From a checkpoint of a small segmentation model.
Model: 11.3M parameters, 64-pixel images, encoder norm layernorm, encoder patch size [8, 8], encoder width 384, decoder widths [32, 64, 96, 128].
Training: 18300 steps, held-out accuracy 98%.
Data: 195000 training examples, 12.0 epochs.
Rows from block 4 of the encoder of a small segmentation model, named by matrix and row number. Rows with one number belong to one neuron. Each number is 128 + 32 x the weight over its row's rms, rounded and kept within 0 to 255. All counts start at 0.
After each neuron's rows are labels from the 100 images, of 14976, where the neuron reaches its highest value: "strongest on" is what is common among them; "patch colour" is the nearest of a few named colours to the mean colour under the peak. Only what is clearly more common there than usual is listed. The data: simulated stained blood smears.
# fc1: MLP up (encoder.blocks.4.mlp.fc1.weight, 1536x384), inputs 273-311
# fc2: MLP down (encoder.blocks.4.mlp.fc2.weight, 384x1536, transposed), outputs 273-311

fc1.92 [136 141 153 141  91 133 142 108 102 137 136 140 145 110 164 128 150 161 142 155 130 124 113 140 124 144 167  92 142 148 119 123 132 131 121 133 108  64 147]
fc2.92 [204 138 133 184  84 186 185 136 111 134 131 160 158 132 124 158  88 112 110  70 135 155 134 138  91 189 215  66 158 129  52 118 123 159 126 150 150 133 165]
strongest on: band-shaped nucleus
patch colour: grey

fc1.763 [175 109 126 123 161  86 110  58 127 124 128 149  80 158 107 146 111 158  79 177 147 104 129 139 117 129 128 100 120  94 163 161 132 142 139 122 146 192 144]
fc2.763 [ 54 143 139 103  96 132 180 130 169  74  86 133 153 141 106 108 124 107 170 153  97 162 154 130 134 166 152 107 134 167  97  61 204  98 136 124 147 119  80]
strongest on: round nucleus
patch colour: grey

fc1.607 [135 145  65  86 123 131 146 139 108 139 125 148 189 160 124 109 104 186 136  92 146 143 147 154  88 193 166 144  87  89  97  90 134 129 134 156 161 155 174]
fc2.607 [133  90 139 177 103  98  86 161 127 158 104 124 145 119 113  96 108 132 155 156 113 129  97 112 123 116 147 139 146 157  96 129 182 159  99 114  84 141  65]
strongest on: spiky cells
patch colour: grey

fc1.214 [ 86 186  88 132 124 113 189  76 120  68  92 107 118  98  86 192 125 104 155 163 126 168 103 137 171 115 136 136 150 104  88  86  54 125 185 167 163 171 158]
fc2.214 [147 123 112 125 114 158 110 151 186 191 154 186 144 139 162  61 127 140 154 125  79 123 139  64 107 118 115 136 163 130 164 159  92 124 122 108  67  81 119]
strongest on: crowded
patch colour: pink

fc1.172 [179  94 172 108 122  84 153  96 151 150 158 138 122 116 128 145  90  46 108 115 170 117  86 103 132 142 127 130 126 150  83 108 115 137 122 138 106  91 101]
fc2.172 [ 62  81 107 158 131 132  89 145 130 147 224 156 132 145 127 151 148 231 104 145  76 147 140 107 140  78 126 113 131 128 139 111 154 152 145 124 151 105 118]
strongest on: platelets; target cells; discs
patch colour: pink

fc1.603 [106 146 130 193 170 202 106 130 102 144  78 167  81 121 126 135  88 136 155  94 128 156 104 138  83 132 146 204 166 141 154  76  95 124  83 172  97 132 154]
fc2.603 [ 81 115 142 146 122 156 171 107  61 106 107 142 124 169 132 163 219 130 127 106  68 174 136 170 200  75 172 132 102 161 113 139 145 120 186 118 153 124 164]
strongest on: ovals
patch colour: pink

fc1.750 [136  89 101 110 117 103 129  90 125  95 117 125 180 154 143  88 236 114 138 153 117 134 109 153 132 195 153 151 121 128 181 162 118 127 163 166 119 104 160]
fc2.750 [130  89 139 141 128 146 110 102 162 155 115 137 122  92 139 150 115 136  72 136 141 154 130  83 188 130 121 129 171 167  78 143 135 159  96 159 171 112 128]
strongest on: spiky cells; lobed nucleus
patch colour: grey

fc1.175 [192 164 108 183 100 198 139  78 112 149 114 131 169 116  88  88 116  96 179 144 170  94  84 150 136 120 137 176 137  68 159 105  82 141 114 102 142  94 155]
fc2.175 [103  86 147 136 174 197 134 134 152 115 137 145 112 133 133 132 143 101 130 102 108 152 170 100 138 139 220  98  96 135 109 158 141 113  93 137 150 122 102]
strongest on: round nucleus; target cells
patch colour: grey

fc1.230 [ 92 131  76 169 128 113 168 138  95  77 120 146  92 194  91  82 115 139 174 142 145 138 152 165 206 176 171  89 136 156 148 147 161  48 154 115 129 199 127]
fc2.230 [170  83 113 148 145 131 136 129 157 104 167  76  94 145 141 174 145 156  88  96 138 138 102 132 119 101 137 117 141 159 133 113 156  68 125  97 121 123 108]
strongest on: spiky cells; two lobes with orange grains
patch colour: pink

fc1.378 [108 156 105  97 140 133 149 104 149 131 138  61 119 142 145 162 127  59 196 103 168  98  64 181 100 143  98  95  20 132  65 131 182  65 129 111  84 151 113]
fc2.378 [103  72 125  60 159 208 126 116 104 142  92 120 132 170 140 193 152 197  93 120 129 130 116  82 143  95 172  86 132 110 181 118 107 106 129 145 154 137 145]
strongest on: crescents
patch colour: grey

fc1.3 [132 202 165 141 121 119 129 134 157 157 122 121 144 148 107 115 168 108 135 176 155 148 199 125 194 122 118  95 154 132 133 133  83  60 101 133  97 137 136]
fc2.3 [165 113 120 162 143 137 134 144 130  89 166 136 172 147  98 172 142 125  86 136  88 206 105 159  94 142 144 106 140 159 131 131 147 116 127 107  91 113 131]
strongest on: discs
patch colour: pink

fc1.16 [121 131 111 119 107 108 151 103 106 153 101  65 115 109 122 144  97 109 102 133 147 102 137 149 167 116 144 163 139 108 106 118 128 138 175  96 125 118 130]
fc2.16 [161 152 162  95  74 102 117 159  96 150 168 176 147 197 146 130 132 101 110 187  85  72 107 114 115 109 112  76 157 117 155 169 180 142 106 139 107 151 127]
strongest on: dark grains
patch colour: grey

fc1.18 [168  63 122 134  91 198 147 147  95 121 132 104 154 125 125 112 174 157  78 217 208 134  88 167 128 181  90  95 137 183  74 126 126 150  82 113 136 152 172]
fc2.18 [106 112 142 137 130 125 124 131  88 191 130 126 110 128  97  43 172 165 148 131 152  76  99 110 101 122 127 176 114 156  98 103  90 162 122 148 111 145 100]
strongest on: discs; band-shaped nucleus
patch colour: pink

fc1.485 [ 87 131 103 158  83 104 180 119  99  86 154 151 166 148 110 100 121 144 149 124 131 124 141 145 167 126 167 161 136 187  68 109 117 122 138  98 119 133 151]
fc2.485 [122  94  72  70 119 137  82 165 125 131 134 127 120 162 113 143 127 161  99 167 109 121 184  85 113 132 196 121 226 187 114 140  91 165 186 101 134 135 114]
strongest on: target cells
patch colour: grey

fc1.515 [124  91 143 151 114 157 183 152 181 127  46 136 137 138 178  93  85 141 183  96 148 156  93 132 118  83  71 123  98 130  98  95 155 133 157 102 110 138 144]
fc2.515 [ 69 179 143 103 117  93  77 154 120  98 175  96 138 132 148  75 148 144 110 161 157 119 161 164 140 141 133 158 148 133 105  84 106 132 136 108 137  79 100]
strongest on: dark grains; two lobes with orange grains
patch colour: grey

fc1.118 [ 99 128 137 105 165 123 133  97 108 167 136  84 143 184 207 137 155 138  93 166 107 157 188 176 100 189 169  88 190 129 176 142 113 130 144 110 108 194 195]
fc2.118 [189 102 123  90 117 125 124 125 118 134 161 168 124 103  71 149 109 125 205  98 133  59 102  93 126 154  79 196  46 131 140 111 111 123 119 125 197  90  61]
strongest on: crescents; band-shaped nucleus
patch colour: grey

fc1.474 [ 98 121 108 112  78 141 202 116 138 160 106 135 120 178 160  92  96 156 111 197 144 144 115 142 140 132  93 105 123  73 121 111 183 118  99  83  92 163 115]
fc2.474 [130  75 120 100 141 115 177  96 146 142 163 116 120 138 128 102  83 133 161 162 144 111 127  90  59 159 153 123  96 171 225 149 174 216  92 103 123 173  46]
strongest on: platelets
patch colour: grey

fc1.511 [137 180 160 148 160 115 126  97 115 178 139 133 102 122 156 174 137 123 128 143 145 128 199 204 189 149 173  78 113 114 164 129 111 116 156 147  91 181 154]
fc2.511 [ 98 117 135  85 132  68 109 121  94 134 114 101 128 190 120 143 102 137 167 168  75  75 128 125 130 146 161 164 172 180 113  48 166 140  62 114 118 123 150]
strongest on: ovals; lobed nucleus; band-shaped nucleus
patch colour: pink

fc1.578 [146 117 119 203 125 142 115 172 139 131 140 143 106 135 126 108  81 135 168 139 142 113 120  94 127 134  90 152 119 174 125 116 161 130 118 147 149 190 129]
fc2.578 [109 143 125  90 127 119  60 121 137 101  43 122 123 110 101 145 142 108 164 158 197  81 135 183 121 108 139 134 114 107 114  89 120 110 154 153 116  98 133]
strongest on: band-shaped nucleus; lobed nucleus
patch colour: grey

fc1.446 [104 182 155 156  93 153  74 173 143  70  99 135  93 174  62 128 121  84 153 158  74  99 129  98 101 129 133 138  56  99 140 110  89 106 153 146 106 183 173]
fc2.446 [195 163 142 110 131 167  71 120 113 191 152 115 128 131 116  83 111 118 198  98 223  76  85 153 118  79  70 160 115  89 144  71 100 112 123  84 112 112 140]
strongest on: teardrops
patch colour: pink

fc1.359 [163 103 140 182 133 144 103  91 152  94  53 101 149 156 104 195 133 134 122 126 193 138  97  90 122 100  57 173 179 135  91 121 110 130 106  73  94  86 101]
fc2.359 [127 116 123 129 126 168 144 127 117 167 134 123 102  99 109  96  99 132 143 190 170 121 149 138 112 125 163 151 166 110 123 149 110 143  77 111 125 120 120]
strongest on: discs; target cells
patch colour: pink

fc1.402 [166  88 108 196 110 179 133 142 163 126 113 123 134 123  79  94  98  43 128 101 166 139 128 200 149 130 126  95 107 146 118  53 180 131 109 132 126 155 196]
fc2.402 [164 105 139 233  73 165 121 141 145 123 134 130 130 109 167 134 184 100 175 114 117 180 182 122 174 114  92 141 113 137 131 131 167 140 158 137 116 117 157]
strongest on: band-shaped nucleus; lobed nucleus
patch colour: pink

fc1.699 [ 94 129 137 118 168 110 124 146 147 154  71 133  91 139  65 105  99 135 144 119 123 120 125  78 173 144 161 143 149 129 198  97  98  74  88  95 139 145 100]
fc2.699 [146 125 124 112 137 146  96 138 183 170 188 147 119 119 103 166 129 114 105 150  89 135  96 102  84 149  88  86 114 137 126 115 109 132 130 120 113 160 196]
strongest on: crowded; spiky cells
patch colour: pink

fc1.435 [168 116 138 210 116  94 102  74 176 143 120  77 135 120 136 125 147 119 120  89 210 121 121 101 127 119  80 143 159 154 104 130 107 160 119 114 111  82 119]
fc2.435 [158 171 132  57 144 118 137 126  86 141 180 128 125 135 141 129 135 111 151 145 118 102  95 132  89 123 121 137 155 134 175 107 115 126 113  78  93 138 142]
strongest on: discs; target cells
patch colour: pink

fc1.530 [162  75 160 174  75 160 133 141 146  75 110 155 176 120 122 128 144 130 117  77 115 123 118 129 173 160 103  94 133 155 125 120 170 104 155  56  94  65 132]
fc2.530 [168 135 137 172 124 173 162 128 130  40  86 148 142 174 138  68 122 135 151 213 139 151 107 152 145 216 222 112 147 171  91 176  91  98 165 122 128 140 126]
strongest on: lobed nucleus
patch colour: grey

fc1.491 [150 150 179 198 111  85  68 153 122 136 148 181 141 169 120 121 166 114 179  98 174 160 136 114 129 136 129 111  82 155 108  94 136  91  91 153  87 119 118]
fc2.491 [136 181 159 159 114  78  98 190  83 168 156 126 159 132 103 126 186 102 179 120 114  95 142  89  91  94  67 108 108 148 117  97 203  76 104 140 144 108 131]
strongest on: dark grains
patch colour: purple

fc1.270 [139 124 131 151 141 145 145  76  96  79 118  96 129 120 139 131 214 112 117 136 112 145 121 136 132  72 135  75  64 138  73 142 198  87 134  55 129  59 118]
fc2.270 [ 77 143 125  89 109 186 115 141  86 100  83 132 153 139 139 117 113 121  54 169 209 158 172  70 127 124 105 133 207 113 131  84  87 105 131 158 161 176 129]
strongest on: crescents
patch colour: pink

fc1.596 [163  81 101 159 136 126 223 142 126 142 111 148  95 112  95 105 115  69 137  90 205 161 190 126  92 124 138  82 163  90 107  90  99 120 126 139 194 193 187]
fc2.596 [153 165  89 146 141  77 168 117 177 119  96 127 123 117 105 167 107 109 162 138  65 122 161 155 125 136 167 181 128 125 126 126 151 157 227 164 116  76 193]
strongest on: target cells; no large cell
patch colour: pink

fc1.413 [104 108 132 111  96 178 132 161 196 140  47 160 105  68 114 141  91 103  91 114 150 128 110 191 177 138 143  66 159 119  86 135 168  89 183 140 123 175 165]
fc2.413 [143 133 130 164  88 119  99 144 177 108 138 149 154 113 148  77 144 120 169 172 182 123 151 114 148 150 149 115 111 111  96 144  90  82 151 143 106 158 133]
strongest on: band-shaped nucleus; spiky cells; lobed nucleus
patch colour: pink

fc1.86 [138 126 103 108 108 171 140 150 100 141 113 156 115  82 123 155 121 123 136  74 160 176 204 101 120  98 144 144 117  81  71 139 164  84  97  87 133 101 121]
fc2.86 [170  56 157 159  77  55 136 120 176  80 110 165 108 113 151 101 118  97 146 209 125 169 147 185 184 164 135 146 122 184 143 163 146 182 137 147  97 123 119]
strongest on: spiky cells
patch colour: grey

fc1.121 [153 141  72 120 137  96 107  79 100  98  80 113 153 139 147 102 156 118 116 175 129 212 156 204  68 144 107 171 172 197 203  91  95 122  98  88 130 136 157]
fc2.121 [128 132 123 164 132 131 115  91 132 141 122 116 120 126 102  67  92 142 164 160 149 146 151 132 156 109 176 149 142 161 160  80 180 135  58 142  95 127 103]
strongest on: crowded; spiky cells
patch colour: pink

fc1.458 [135 106  85  98 101 124 103 109 150 153 134  65  93 153 152 166  93  98  90 137 158 168 127 132 131 201 131 194 188 178 101 102  97 134 168  92 100 118 135]
fc2.458 [141 146 123 149 103 164 183 137 125 142 178 162 111 134  97  97  65 148 136 185 101 144  98 160 172 173 106  56  97 158 109 128 106 162  92 165 169 191 153]
strongest on: lobed nucleus; spiky cells; band-shaped nucleus
patch colour: grey

fc1.14 [144 145 171 115 145 147  67  98  76  95 121 120 132 179 154  83 158 168 143 195  84 108 102 128  93 129 144  85 110  77 136 136 190 125 121 146 105 171  86]
fc2.14 [ 90 110 140 140 132  95 104 129 150 161  90 187 137 222 143  74 107  72 172 140 128  86  89  88 124 155 142 187 159 170 172 140 104 121 114 140  99 114  92]
strongest on: crowded; crescents
patch colour: pink

fc1.58 [ 95 145 113 200  83 136 144 146 115 137 128 137 117 164  89 113 169 120 165 120 146  98 182 101 147  87 124 113 176 139 107 141  92  81 135 158 112  72 158]
fc2.58 [ 76 147 131 169 120  76 128 154 156 109 173 134 136 108  89 155 160 148 125 158 118 151 136 162  96 201 114 148 177 203 173 104  78 113 134 152 132 118 111]
strongest on: kidney-shaped nucleus; discs
patch colour: grey

fc1.674 [114 143 119 140 145 136  93 133 134  81 127 120  73 129 131 166 100 111 143 105 141 173 110 152 172 119 126 117 128  94 134 114 118 109  63 173  99 107  81]
fc2.674 [159 153 133 158 142 165 127 138  56 207 125 111  92 139 115 150 147 101 172 127 145 106  85 124 110 177  75 136 165 133 128 141 106 151  50 104 125 172  94]
strongest on: kidney-shaped nucleus
patch colour: pink

fc1.299 [179 163  70  96 147 110 152  68 112 144 140 127 143 132 176 106 212 160 149  83 129 174 130 142  97 167 180 178 141 161 143 107 114 126 161 100  83  90  93]
fc2.299 [149 158 117 143 135 156 119 108  64 150 178  99 129 164 113 134 129 118 151 125 126 119 104  86 163  96  80 187 137  89 142 108 130 141 169  49 202 152 112]
strongest on: crescents
patch colour: grey

fc1.617 [115 175 108 158 150 123  79  98 113 101  78  62 118  87 103 180 191 180 123 164 144 123 112 155 128  63 165 125 111 141 164  92 211 123 154  99  46 119 121]
fc2.617 [101 110 118 173 130 115 110 121  52 122  80  98 112 161 148 199 138 113 112 154 113 136 194 110 117 118 167 152 117 149 149 184  92 138  92 121 117 142 109]
strongest on: platelets; spiky cells; lobed nucleus
patch colour: grey

fc1.181 [182 137 121 165 147 139 101  55 184 107 130 107 137 127 128 119 203  94 152 144 192 161 202 110 167 114 109 119 152 135  98  75  85  98  94 129 112 104  92]
fc2.181 [138 136  95 105 122 158 110 154 161  94  78 164 140  89 147 102 152 141  72 166 129  90 142  94 110 133 154 146 186 111  97 114 131 160 211  98 133 119 144]
strongest on: discs
patch colour: pink

fc1.42 [124 147 107  76 121 120 104  98 117 120 122 133 114 161 137 147 131 122  89 171 121 161 158 106  83 137 136 205 169 195 145 142 118 156 125  97  58  56 172]
fc2.42 [124  86 108 145 163 130  95 123 119  93 157 122  88  89 164  98 130 193 149  97 140 106 133 108 112  99 130 130 141 207 183  99 115 186 173 107 120 101 151]
strongest on: lobed nucleus
patch colour: grey

fc1.150 [140 114 145 109 147 150 123  69 146 168 126 144  91  82 134 126 107  53  97 134 166 137 200 163 151 203 181  96 158 151 113 167  78 155  93 168  99 147 141]
fc2.150 [187  97 139 127 171  87 159 123  93 119  60 116 103 176 137 148 168 146 177  73  50 122  81 151  85  93 106 128  96 187 160 146 178 105 110 109 160 157  96]
strongest on: kidney-shaped nucleus; lobed nucleus
patch colour: purple

fc1.580 [174 115  84 185  93 160 190 121 139 159  92 138 168 160 186 117 132  91  87 128 136 145  62 100 121 132 118 123 137 124  58 128 120 108 142  87 175 163 164]
fc2.580 [177 147  90 179 135  83  96 134 149  95  71 103 135 156  87 134 147 121  69 166 132 178 141 141 155 100 150 103  99 177 115 105 140 119 160 111 108 144 119]
strongest on: kidney-shaped nucleus
patch colour: pink

fc1.167 [238  92 105 167 152 112 112 134 110 161 153 147  61 105 161 128 162 155 145 125 206 157 112 132 117  77 113 120 115 122 149 176 155 125 113 157  92 147  91]
fc2.167 [103 125 124 110 136 140 175 148 114 135  32  97 136 171 108 145  96 158  82 122 125 145 115 156 139 112  38 124  61 101 141 118 128 122 137 118 163 185 135]
strongest on: band-shaped nucleus
patch colour: grey; purple

fc1.739 [112 134 151 131  90  71 151 117 172 137 166  90  99 160 107 146 109 105  78 101  98 109 144 129 148 129 155 121 145  80 131 118  77 130 134  74 105 168 140]
fc2.739 [118 144 181 122 110  69  83 115 140 155 173 147 210 143 133 124 127 144  90 141 154  91 111  66 132 136  93  93 184 118  97 125 129 194 163 129  88 130 107]
strongest on: discs
patch colour: pink

fc1.595 [185 104 154 123 159 141 119  96 168 151 118 110  87 142 167 116 167  73 105 173 113 161 142 134 124 192 138 159 167 186 130 143 116 125 162 122  48 116 108]
fc2.595 [124 122 129 196 149 147 129 111 173  85 135 108 137 113 101 119 153 118 127  90 109 130 110  15 116  58 120 157 153 182 183 106 143 144  61  87 130 135  96]
strongest on: crescents
patch colour: grey

fc1.645 [187 121 130 176 117 127 125 157 153 100 162 147 130  70 127 133 104 127 158  74 151 135 168 144 177 140 131 116 124 101 119 106  81 136  83 131 142  71 118]
fc2.645 [165 137  70 139 160  74 108 125 100 129  82 148  99 137 139 114 153 149 163 155 169 170 157 117  70 135 118 115 105  93 148 152 148  91 112 151 107 178  88]
strongest on: discs
patch colour: pink

fc1.575 [127 178 109  89 123 114 131  97 168 165 159 158 123  97 147 161 138 118 160 156  62 110  91 137 127 133 166  98 140 133 157 118 146 170 179 139  76 108 159]
fc2.575 [119 111 137 117 129  78 174 125 135 125 141 128 144 112 148 139 105 107 225 101 133  88 110 116 156 147 180  95 148 165 150 184 142 170  94 139 155 140 152]
strongest on: lobed nucleus
patch colour: grey

fc1.183 [199 115 133 147 111 205  76 140 132 135 120 135 131 123 100 143 146 144 171 156 156 138 124 143 155 108 109  80 111 158  89 150 102  94 109 153  85 127 119]
fc2.183 [174 114 142 152  60 140 114 143 140 161 148 172 189 133 122 126 161 147 144 164 129 117 136 125 113  74 113  89 145 129 124 112 141 157 121 103  88  82 149]
strongest on: kidney-shaped nucleus; band-shaped nucleus
patch colour: grey

fc1.698 [142 131 135 146 164 160 155  62 105 113 154  70 107  36 185 113 171 123 120 163 178 180 133 159 125 159 111 118 148 128 114 138  74 141 113 133 119 142 106]
fc2.698 [ 61 125 129 110 113 118 105 142 127 114 177 125 139 172  81 159 158 214 125 116  99 120 137  37  63  70 120 138 153 114 147 105 145 175 197 128  92 104 116]
strongest on: two lobes with orange grains
patch colour: grey

fc1.487 [146 101 147 139 110 125  85 124 131 114 142 139 153 135  88 137 118  93 102 138 185 151 191 137 176 186 164 108 144 129  82 117 158 113  94 107 100  96  97]
fc2.487 [118 124 129  93 170 147 142 145 119  98 172 139 122  98 165 174  84  67 117  70 176 178  70 161 118 144 173 135  62 124 121 178  87 130 101 152 114 154 164]
strongest on: two lobes with orange grains
patch colour: pink

fc1.196 [122 120 116 205 128 165 185 115 152 138 170  74 116 135 147 168 102 150 100  82 109 123  95 182 139 151 102 119 110 102 121  87 117 133 155  96 106 143 176]
fc2.196 [ 70 133 121 131 114 123 140 120 120 189 167 132 142 100 126 196 137 148 107 151 140 200  95 170 146  79 168 114 149 122 103 139 158 162 184 164  80 147 165]
strongest on: target cells
patch colour: grey

fc1.534 [145 131  92 155 133 136 166 155 145  99 105 139 121  76 113 158 133 114 111 123  94 120 149 173  87 113 143 113 152 196 119 112  84 125 114 144 143 152 174]
fc2.534 [125  70 142 164 145 125  77 100 193 148 112  64 100 135 113 162 107 107  92  70 159 166 143 132 175 127  51 145 123 111 114 157  96  82 150  71 195 125 178]
strongest on: spiky cells; dark grains; band-shaped nucleus
patch colour: grey

fc1.619 [182 110 122 187  95 122 127 127 163 122  92 122 122 138 119  98 117 102  86 171 203 171 146 183 162  89 158 105 182 123 112 118 160 143 175 148 106 130 146]
fc2.619 [164 178 116 209 103 134 154 125 189 111 135 143 143 134  77 111 141 133 195 170 111 110 123 105 126 158 139 100 159 108 142 133 130 149 133 130 141 130 159]
strongest on: lobed nucleus; band-shaped nucleus
patch colour: pink

fc1.572 [ 74 123 164 109 122 210 178 131 103 104  82  97 121 179  55 121 169 133 200 161 155 183 101 136  77 113 175 119 106  69  95 103 165 138 137 166 156 142 131]
fc2.572 [143 101 117 208 112  76 100 132 206 134 129 100 137 108  88  92 119  78  84 105  72 137 168 125 118 145 100 130 143 137  80 117 153 145 154 102 115 129 131]
strongest on: platelets; dark grains; spiky cells
patch colour: grey

fc1.237 [141  76 101 133 116 195  96 110 131 147 125 154 134 132 168 107 108 131 129 138 125 139  89 104 145 134 119  58 134 122 101 141 162 130 120 100 142 124 154]
fc2.237 [151 165 132 146 106 193 145 132 102 135 176 142 114 150 122 136 141  84 193 164 137  97  65 139  98 127  84 131  83 140  42 147 169 175  60 117 139  71 108]
strongest on: kidney-shaped nucleus; spiky cells
patch colour: grey

fc1.334 [147 161 132 162 107 144 139 134 151  92 148 151 122 111  99 167 129  92 132 145 141 116  99 187 226 137  98 154 136 108  53  75  67  89 127 142 138  80 171]
fc2.334 [152  78 105 171 107  86 105 160 183 155 191 166 133 154 164 144  86 181 148 153 139 101 123  85  87 120 142  48 185 142 176 103 132 168  97 110 126 128 133]
strongest on: target cells
patch colour: pink

fc1.133 [ 99  76 139  92  86 113 151 136 182 100  51  83  97 201 140 125 135 133 146 157  79  97 145 124 121 160 125 110 181 137 109 117 124 125 155 100 145 144 144]
fc2.133 [105 189 113 159 117 137 100 131 112 112 182 112 173  52 125 142 103 115  92  60 181 153 120 153 130 132 117 153  81 121 170 112 156 109  67 114 119  59 107]
strongest on: dark grains
patch colour: grey